Rows from block 3 of a small image classifier, named by matrix and row number. Rows with one number belong to one channel. Each number is 500 + 25 x the weight over its row's rms, rounded and kept within 0 to 999. All counts start at 0. Numbers have three digits each.
After each channel's rows are labels from the 100 images, of 14976, where the channel reaches its highest value: "strongest on" is what is common among them. Only what is clearly more common there than usual is listed. The data: made-up road signs on poles. In brackets: how many of the 100.
# convs1: 3x3 conv (model.blocks.3.convs.1.weight, 48x48x3x3, each kernel summed), inputs 0-47
# convs2: expand pointwise conv (model.blocks.3.convs.2.weight, 192x48x1x1, transposed), outputs 0-95

convs1.27:508492512455526493528497499428495535500529495506521537531486510560450522486482538517511490511488514529517494491507532497466531536495490493504482
convs2.27:530493519560465479508496527481511476456476487482492455516514520519485549491497479495510443486458524553549518540482499456522475515477523482526520485494504540519503482522491487537499511480519478475474519481468469485468478513465476482488511560504488522481489548527483515509507490496499498463
strongest on: red face (29); black face (26)

convs1.47:533482498497493486512496537518505437504519505492485517513491509483510456497496508464479472454510484493469492519498448445472452486481506497491446
convs2.47:491512473493539519506491489458447474504465511520475523508465466411464466483456481488537458516490506501481561527514516540522498500493501432495500491484512511519515513509527495476497528549491537507507527512498564486553482474525519459471484482488518495469468469473507523502524488514542496503
strongest on: blue rim (47); orange face (32); red face (30)

convs1.33:504457506500492495514517489481480515502472485504484451484488444464499499523501477478480491519524493483469538511496477459461434499452525534497492
convs2.33:514511526529445495509528503483499542499532529550500482524565446490454523536517529484528497530461466460500481497506477495461473475503495501525541521513495500488527489438513496482514526489518465463481486485459473484477472482527506502486495483508472497477487527487513460482502512465518492472
strongest on: 20 (58); blue face (26)

convs1.9:442525480496493481454499498504496505492475460457527499476491479485523516475454515451500526437489518505515475522469480488528502473482491498487521
convs2.9:488499518524551464496466536531465510504500461522533509501458484443512515503502515466505500562518499520493522547522482570533545475489543476502480483524490481472505425532477531530505479475476492473505534500492519504462523542491484498536543491457475508487508529465471497534492537502480512548
strongest on: square sign (43); black face (31)

convs1.40:497492454481492512496481507466494489478464448477492469535502498496516464545517487440503480481476490444495538491513489518557489500481498497484504
convs2.40:512489502501506564471544513506530498546510510474492457456569519462542505502520526523496476491477498494507498506500501513469552543509446510519517479471516456537516512507545507504493455492467511528478491480467476540515500539493508549544465541477505481547506522510538497519495527478465494551
strongest on: % (29)

convs1.31:512512475482432502484466498489461485513446446501489516488474520501516477495507495465493447474479506501473467524489501485514471506473477477463495
convs2.31:490514551527477521507521536499493538492517540490528478521521490498487518529487491515474501506500532531510481499494469505491549512527523554509521535539525459492530526483529537463499510516520465513499504488554509450452505526490502557495491506514467491494527526487485497503458495496542516534
strongest on: 20 (62); black face (25)

convs1.45:501480465503455512469477505503484476515448514484469482462519508513517470491477499543519447509492542491493494506489499508513463449501539497455482
convs2.45:469507550527471507534518523482446507533540514535522493500531511510518514508539494516494493528497555506492484497472493502487511532504475477520544486535526469506559483504538501497502479482484466509506529534522530487476511496533484554545519527513480488489501512443458532499499496507511505522
strongest on: 20 (53); red face (27)

convs1.10:509458471477467530522497515499506476493510471509474514514486495474528508507499487468486505521500471479507453552478502439484526511573492491479487
convs2.10:534550485524483551470520505496459490517473465501535451535526537541516530467504498481521490522510469464542525471465510498507499499516500525471518518539543498522486515474497510499507456515497491467489496520516461508512498493489436511508511535496543486523494504535495500485476494535470504488
strongest on: red face (34)

convs1.44:482476459466456504453526502503457483486493455543483524475474477485505447457507499478482458497462513487526503505511505495514474500501521522505521
convs2.44:506482518479472501529501530496510461504519487533508541574496513498508475503492523495485543511466497474497497507549425489504427473490532496528485472545503529486526474494485488503502502463503530492504499537440499517468513504516517459492531492485441506488525500515510506492503480544503507511
strongest on: red face (45); red rim (42); teal rim (30)

convs1.46:508504512470451481500497512493478502501494516523522488495497504465532470489422491478475499519486464458468521497525456501490510474513539462540510
convs2.46:524481537496541513479523519473478516517528491508519513533471491466535478498494508512471543543532546497498479523504495503471511476518508486501472505527484472441489497508471491465494513470507527533523492510505492493522531535526503529506498470461485507490501490508465485521472514530503510533
strongest on: square sign (55); pink rim (53)

convs1.3:499482520480487461464528536493481506450486484540465446489500485458462501505505491490501470481491467499495488507478516508441474478474507493528463
convs2.3:474526522450519521518534496513479488533467515491509479487474498508529481465516473511560481497541466530469506512525510553477507508467522496468480459495497521526520474560487497536496500512510485497509529525551535509487534488506485484478537503479491499546469483485551527494526486522504507529
strongest on: black face (26)

convs1.28:484521543482505500469472517484486450493480473508471495479510529512488472480499488446499503451505483481452523500512480491472485471502553495460467
convs2.28:522478512503522512511533502500535535490518452503460505492475491502506532514501514497467504468486504544529471533480514512481553502521505479542494480530524488492505483513448513495499436486492548553468504510539478491504507520465528569579472538511483518490515506498482491481502495494494515519
strongest on: black face (31); ? (25)

convs1.43:489523448511450498476476528512448466478478464513507493458501463476496487510526506459459476513458484486475501494484490495531480501474526491491525
convs2.43:506511477522546505512487500473496480525472543482478510554519522528497508496491485495519466486523498480459541489506491524494492508501515468463408543512476497501463506452503470534495512549538495478513491519541549516495500484520517455474501525498518513468474485529465514488505483535553502500
strongest on: B (32); white face (26)

convs1.38:480492505510495506525465496480492468480493485492506505467524528469482459485502488446522481485467490486508519480469472442537456474517528518452476
convs2.38:537488497509503515513528547527499462531531488461497500495434539499523504475505465466480525480530431524491500466510510457497481495505495529500478506511507464475469544532460538506501517517504499521497498490551510517511540535476457486491517495446500504510522546505523525461535499485473503512
strongest on: % (39)

convs1.41:488471493460439493489460505531521523493469458505521471466497477455526464503472518465504516449520497483502485493487471489500519483461487483495494
convs2.41:524501500479545530468527446488490507494519547468514524464477523466519471472482510464495496456501513504548467497512556491484508525452482546505516476510476473486438544509476526481507501534507539513485500482497500448527526469511474527548470550514548485476483557522495461494545509498500511502
strongest on: black face (29)

convs1.16:521445509476542495529508480488505466450465461491462507534517520483494486505506501514519457495530507479485502480499452463501479506500509543516538
convs2.16:529551476533528507511472499490532497496408472485498492500511487498488532475449513539495529559480500480514519516527446490485491464506507510471494512518472560483473486501501484490495577474497509514486496491503510515514518499497500446484463491535473498511527478505521510497495500497497505478
strongest on: square sign (62)